Weights of a small self-supervised image encoder.
Model: arch vgg, norm batchnorm, activation relu.
Training: soap at rate 0.0035, 13200 steps.
Rows from block 3 of a small self-supervised image encoder, named by matrix and row number. Each number is 50 + 12 x the weight over its row's rms, rounded and kept within 0 to 99. All counts start at 0.
After each channel's rows are labels from the 100 images, of 14848, where the channel reaches its highest value: "responds to" is what is common among them; "colour at peak" is the nearest of a few named colours to the mean colour under the peak. Only what is clearly more common there than usual is listed. The data: short English words printed on busy colour backdrops.
# conv: 3x3 conv (model.blocks.3.conv.weight, 112x64x3x3, each kernel summed), inputs 0-63

conv.71:58 51 65 44 50 60 72 38 55 52 61 59 54 56 55 35 71 67 58 75 49 50 60 53 39 57 66 45 60 62 61 56 49 62 54 42 53 66 32 51 45 40 33 77 91 49 65 56 61 53 38 38 47 40 42 56 53 61 32 59 45 48 39 48
responds to: white ink; black ink
colour at peak: white

conv.15:51 52 75 51 41 61 76 39 54 37 51 68 54 78 52 55 58 51 41 68 47 48 38 54 52 50 55 44 54 38 51 56 73 33 48 70 43 57 52 52 44 46 49 80 86 50 58 42 54 73 54 40 59 47 40 65 39 58 50 56 56 53 57 66
responds to: white ink
colour at peak: black

conv.34:60 55 52 42 33 72 47 36 42 72 52 51 10 36 66 52 58 48 46 50 49 46 50 76 33 50 59 81 52 57 55 49 47 64 47 49 41 59 53 47 40 34 51 46 51 52 60 44 55 47 49 36 48 74 62 53 21 49 54 70 43 48 40 52
responds to: white ink; black ink
colour at peak: grey

conv.30:50 55 64 49 48 56 64 54 79 50 58 63 47 32 38 55 54 57 69 54 45 53 68 47 64 34 26 54 60 47 54 31 41 51 34 70 53 58 45 53 51 49 49 31 59 68 70 25 30 68 48 51 72 48 37 42 41 39 48 56 54 49 30 52
responds to: white ink
colour at peak: brown

conv.90:48 57 81 49 50 57 65 53 59 54 42 61 32 55 51 53 43 54 48 52 48 53 48 47 29 46 48 53 38 42 52 58 99 38 51 29 44 53 52 57 48 54 53 72 59 51 48 32 47 48 56 53 42 62 53 51 46 44 51 45 56 45 73 47
responds to: white ink
colour at peak: black

conv.20:45 54 55 61 51 56 61 67 53 60 53 59 57 56 49 29 38 25 50 74 49 47 57 57 53 65 51 47 59 43 49 49 65 46 50 56 54 50 38 47 54 58 35 70 96 63 55 49 43 67 13 53 65 47 54 55 48 61 30 58 46 48 53 53
responds to: bold; black ink; white ink
colour at peak: grey

conv.64:48 41 69 41 41 65 41 50 80 42 29 26 21 53 42 51 30 46 67 55 49 44 61 41 33 52 62 44 68 68 27 56 50 40 66 61 53 56 55 54 53 45 59 43 59 37 74 69 42 56 64 39 44 43 47 48 45 49 53 51 45 36 47 59
responds to: white ink
colour at peak: brown

conv.100:48 52 32 75 69 65 42 31 53 44 46 54 54 41 61 45 83 56 41 54 48 49 41 43 47 45 29 49 55 44 68 72 53 55 67 46 32 59 41 53 60 22 53 53 56 47 37 51 47 66 53 81 48 46 32 48 55 41 55 51 61 65 35 48
responds to: white ink; black ink
colour at peak: grey

conv.104:58 55 64 50 44 60 72 43 53 46 66 59 68 59 51 54 55 47 45 90 40 58 42 48 66 47 63 46 45 50 50 50 58 45 37 49 42 51 59 38 46 45 56 73 99 53 65 63 54 63 64 41 58 52 35 57 42 53 49 55 54 49 41 60
responds to: black ink; white ink
colour at peak: black

conv.47:47 48 58 63 50 39 44 61 54 57 60 58 52 67 84 54 51 52 49 72 40 62 47 41 53 32 27 55 42 44 46 31 56 51 36 33 53 51 57 46 48 63 55 55 62 58 44 43 20 47 53 65 65 68 62 23 54 23 54 44 54 47 37 56
responds to: white ink; bold
colour at peak: brown; black

conv.89:50 53 92 53 54 52 51 49 72 26 58 72 63 34 34 51 34 47 60 49 46 50 58 52 42 47 28 41 50 52 44 45 59 50 49 39 52 34 50 59 62 39 44 48 63 53 66 19 46 70 56 49 74 38 57 43 43 49 44 52 46 46 67 50
responds to: white ink; bold
colour at peak: grey

conv.44:46 62 69 44 48 52 56 49 35 49 68 60 56 48 41 57 63 63 47 81 57 65 45 47 48 40 53 54 49 40 64 44 45 44 45 45 48 59 55 49 42 34 58 99 77 52 50 48 51 51 65 35 80 50 42 40 53 52 56 64 46 58 38 43
responds to: bold; white ink; black ink
colour at peak: black

conv.105:34 53 70 39 49 57 63 36 56 58 62 58 63 49 36 43 59 51 60 72 51 65 56 48 41 48 55 51 49 32 56 44 66 46 41 28 51 53 51 58 48 41 51 78 79 62 80 49 51 54 51 31 76 67 55 56 44 62 51 40 64 60 38 44
responds to: white ink; bold
colour at peak: black

conv.80:67 58 43 63 49 29 50 52 33 43 87 39 51 45 59 63 42 29 46 60 91 52 50 47 45 50 56 65 59 54 35 49 63 44 48 43 60 61 48 68 55 55 56 35 52 39 45 75 61 45 47 51 30 60 56 56 48 48 56 36 57 38 37 48
responds to: black ink; bold
colour at peak: grey

conv.62:57 04 46 53 51 48 53 61 54 57 43 59 28 54 54 54 60 58 50 39 29 40 51 50 55 51 50 43 43 59 47 45 59 55 53 52 58 45 55 46 51 54 54 34 30 59 44 53 57 51 63 59 62 51 55 57 51 57 50 52 51 47 48 00
responds to: black ink; white ink
colour at peak: grey

conv.32:50 48 48 54 44 51 35 30 32 48 52 57 43 47 67 45 75 34 40 44 48 53 35 72 50 53 45 95 56 54 73 48 52 56 48 54 45 48 58 54 38 43 42 42 68 58 46 39 49 41 47 53 46 88 63 47 45 38 43 63 45 61 56 46
responds to: bold; white ink; black ink
colour at peak: grey

conv.35:47 61 51 49 42 52 61 41 55 51 40 89 45 48 47 43 55 53 43 90 35 54 51 49 61 55 62 53 49 57 52 50 70 59 59 45 42 62 49 59 44 44 52 74 96 53 61 24 49 62 53 42 56 46 52 54 45 48 54 52 55 53 44 52
responds to: white ink
colour at peak: brown

conv.36:57 55 34 44 52 53 57 47 22 56 30 23 53 65 55 55 53 49 45 86 30 52 39 65 57 53 51 49 47 57 54 33 57 36 43 47 49 62 48 45 51 54 59 67 67 70 58 71 61 23 57 55 58 50 46 62 49 51 41 52 52 75 52 63
responds to: white ink; bold
colour at peak: black

conv.14:53 38 50 59 53 45 51 55 69 74 50 59 68 61 45 45 24 16 58 65 45 52 54 49 58 53 43 53 45 41 31 60 73 45 37 56 54 31 51 55 48 59 52 67 57 60 54 42 52 48 21 60 53 59 58 48 50 55 41 30 27 25 51 53
responds to: bold; white ink
colour at peak: grey

conv.27:44 40 29 54 49 42 31 61 30 52 61 60 38 99 56 52 54 39 34 43 55 51 43 57 46 57 43 43 40 44 51 64 47 42 51 46 55 53 52 47 51 52 48 49 47 67 60 27 48 38 53 52 50 39 55 43 44 50 51 53 60 41 35 47
responds to: bold; white ink
colour at peak: grey

conv.79:54 60 40 35 55 33 78 55 64 56 52 53 31 42 28 63 47 71 70 44 49 41 64 40 48 45 73 35 49 53 35 38 67 36 47 52 61 69 61 53 53 37 65 65 53 53 38 47 45 47 68 37 37 25 43 59 45 51 56 42 36 43 45 62
responds to: white ink
colour at peak: brown

conv.6:60 47 46 39 66 34 54 52 66 63 35 53 28 61 09 49 49 41 72 58 52 54 78 61 46 48 57 45 42 50 62 32 50 20 50 39 67 62 51 52 58 46 57 53 59 51 37 48 53 40 50 36 41 26 52 54 49 61 46 57 47 54 33 53
responds to: white ink
colour at peak: brown

conv.103:49 38 59 49 48 33 96 53 39 55 44 70 53 29 42 52 50 49 39 50 53 54 40 55 50 52 42 46 58 52 50 37 37 58 40 52 56 54 54 42 55 48 48 58 66 60 21 29 52 97 54 53 54 39 51 57 45 55 50 56 61 52 56 52
responds to: bold; white ink; black ink
colour at peak: grey

conv.67:58 42 48 50 57 58 59 48 69 48 56 62 46 46 15 50 73 35 60 61 41 53 74 59 58 42 57 45 45 53 90 37 48 30 64 46 60 52 51 54 48 48 46 51 66 41 50 32 65 45 60 46 33 25 46 44 45 48 49 54 65 67 41 49
responds to: white ink
colour at peak: brown

conv.0:52 61 43 50 53 57 56 51 47 45 59 53 43 52 48 52 52 58 51 33 48 58 54 47 55 57 50 48 42 49 53 54 48 55 47 54 51 63 51 25 49 50 49 30 18 56 53 45 54 44 48 51 55 49 48 57 43 63 54 51 51 57 54 00
responds to: black ink
colour at peak: grey

conv.65:47 55 55 42 48 62 50 44 54 69 48 54 57 52 87 51 78 36 42 71 48 45 44 39 46 44 55 41 42 43 82 53 61 67 41 52 33 52 55 53 43 43 55 61 79 54 58 36 47 59 50 48 56 35 62 53 56 46 46 61 57 85 45 48
responds to: white ink; black ink
colour at peak: grey

conv.11:42 51 54 45 66 56 68 25 43 68 51 55 58 51 49 53 71 28 50 55 52 56 48 31 61 37 62 32 45 59 58 52 64 59 72 54 47 48 56 56 31 39 56 67 59 53 41 42 53 47 42 45 66 15 72 46 64 50 57 34 51 74 53 48
responds to: bold; black ink; white ink
colour at peak: grey

conv.50:46 47 60 45 51 47 94 62 38 55 52 59 34 34 54 51 35 40 53 64 39 60 47 59 51 36 56 49 56 60 56 52 48 62 50 53 56 66 44 47 47 54 57 90 77 63 42 36 50 82 45 47 61 52 44 52 49 42 48 47 37 57 46 56
responds to: bold; black ink
colour at peak: grey

conv.42:71 55 59 53 51 50 47 67 40 59 11 63 30 55 60 48 59 52 49 61 47 36 44 46 43 54 55 55 66 69 32 35 62 43 72 58 56 57 55 52 57 49 49 60 84 38 46 79 39 44 56 52 46 48 61 34 51 44 55 50 37 43 41 48
responds to: white ink
colour at peak: grey

conv.83:53 47 57 48 40 63 44 44 84 47 46 63 40 51 29 57 59 51 69 50 48 44 62 52 77 61 40 46 63 47 38 45 40 44 36 79 46 24 55 48 57 40 54 31 35 62 75 25 46 55 55 38 51 61 48 43 44 48 51 42 40 44 35 57
responds to: white ink
colour at peak: black

conv.54:32 47 71 44 36 59 46 44 43 48 62 55 24 21 45 45 34 53 58 63 35 71 62 46 53 49 61 43 59 60 31 69 57 71 56 52 47 45 57 61 49 40 50 46 82 56 67 44 67 62 57 44 56 56 52 42 28 57 57 54 38 35 45 55
responds to: bold; white ink
colour at peak: grey

conv.107:46 20 47 51 50 53 61 45 50 57 66 56 68 51 28 58 30 40 45 52 51 68 49 58 53 38 45 43 61 38 23 59 54 42 42 60 44 41 56 37 47 49 57 52 51 17 48 18 43 46 44 48 39 44 48 50 40 49 63 46 54 24 52 23
responds to: bold; white ink
colour at peak: grey

conv.87:42 56 44 52 46 56 68 68 37 53 79 60 73 45 39 51 26 61 44 66 52 60 50 52 47 43 36 36 55 41 36 72 51 54 50 52 51 55 49 49 58 45 44 78 85 47 56 47 39 65 49 44 46 39 46 41 31 42 43 56 36 27 41 51
responds to: bold; black ink; the letter m
colour at peak: grey

conv.69:45 35 44 45 38 50 37 42 51 53 74 49 16 47 57 54 46 55 32 45 37 60 44 66 49 59 76 74 43 47 51 51 39 61 50 42 32 55 55 47 30 55 57 66 51 43 47 46 55 32 59 52 72 69 52 60 41 48 54 79 37 69 56 56
responds to: black ink; bold
colour at peak: grey

conv.92:52 51 51 44 54 60 57 34 28 88 61 53 67 57 48 46 16 50 44 69 38 51 50 54 61 35 39 60 52 65 46 49 50 53 70 51 55 61 46 39 37 55 61 53 36 62 29 47 48 49 30 44 77 56 44 30 56 38 55 43 50 45 53 59
responds to: white ink
colour at peak: black

conv.46:21 63 52 36 62 42 48 41 50 42 44 39 36 29 71 52 41 69 53 62 34 44 52 46 43 32 58 50 40 56 53 66 56 62 45 66 45 39 59 55 44 40 58 50 71 33 35 40 53 54 64 53 08 61 58 51 62 42 49 39 49 43 63 47
responds to: black ink
colour at peak: grey

conv.82:49 42 65 58 52 40 76 58 47 46 71 45 58 57 81 49 20 33 45 62 54 32 47 39 59 43 64 61 39 48 45 41 60 49 48 53 53 59 60 59 50 59 49 82 74 52 33 64 42 51 45 72 53 60 62 46 55 37 42 49 35 51 44 45
responds to: bold; black ink
colour at peak: grey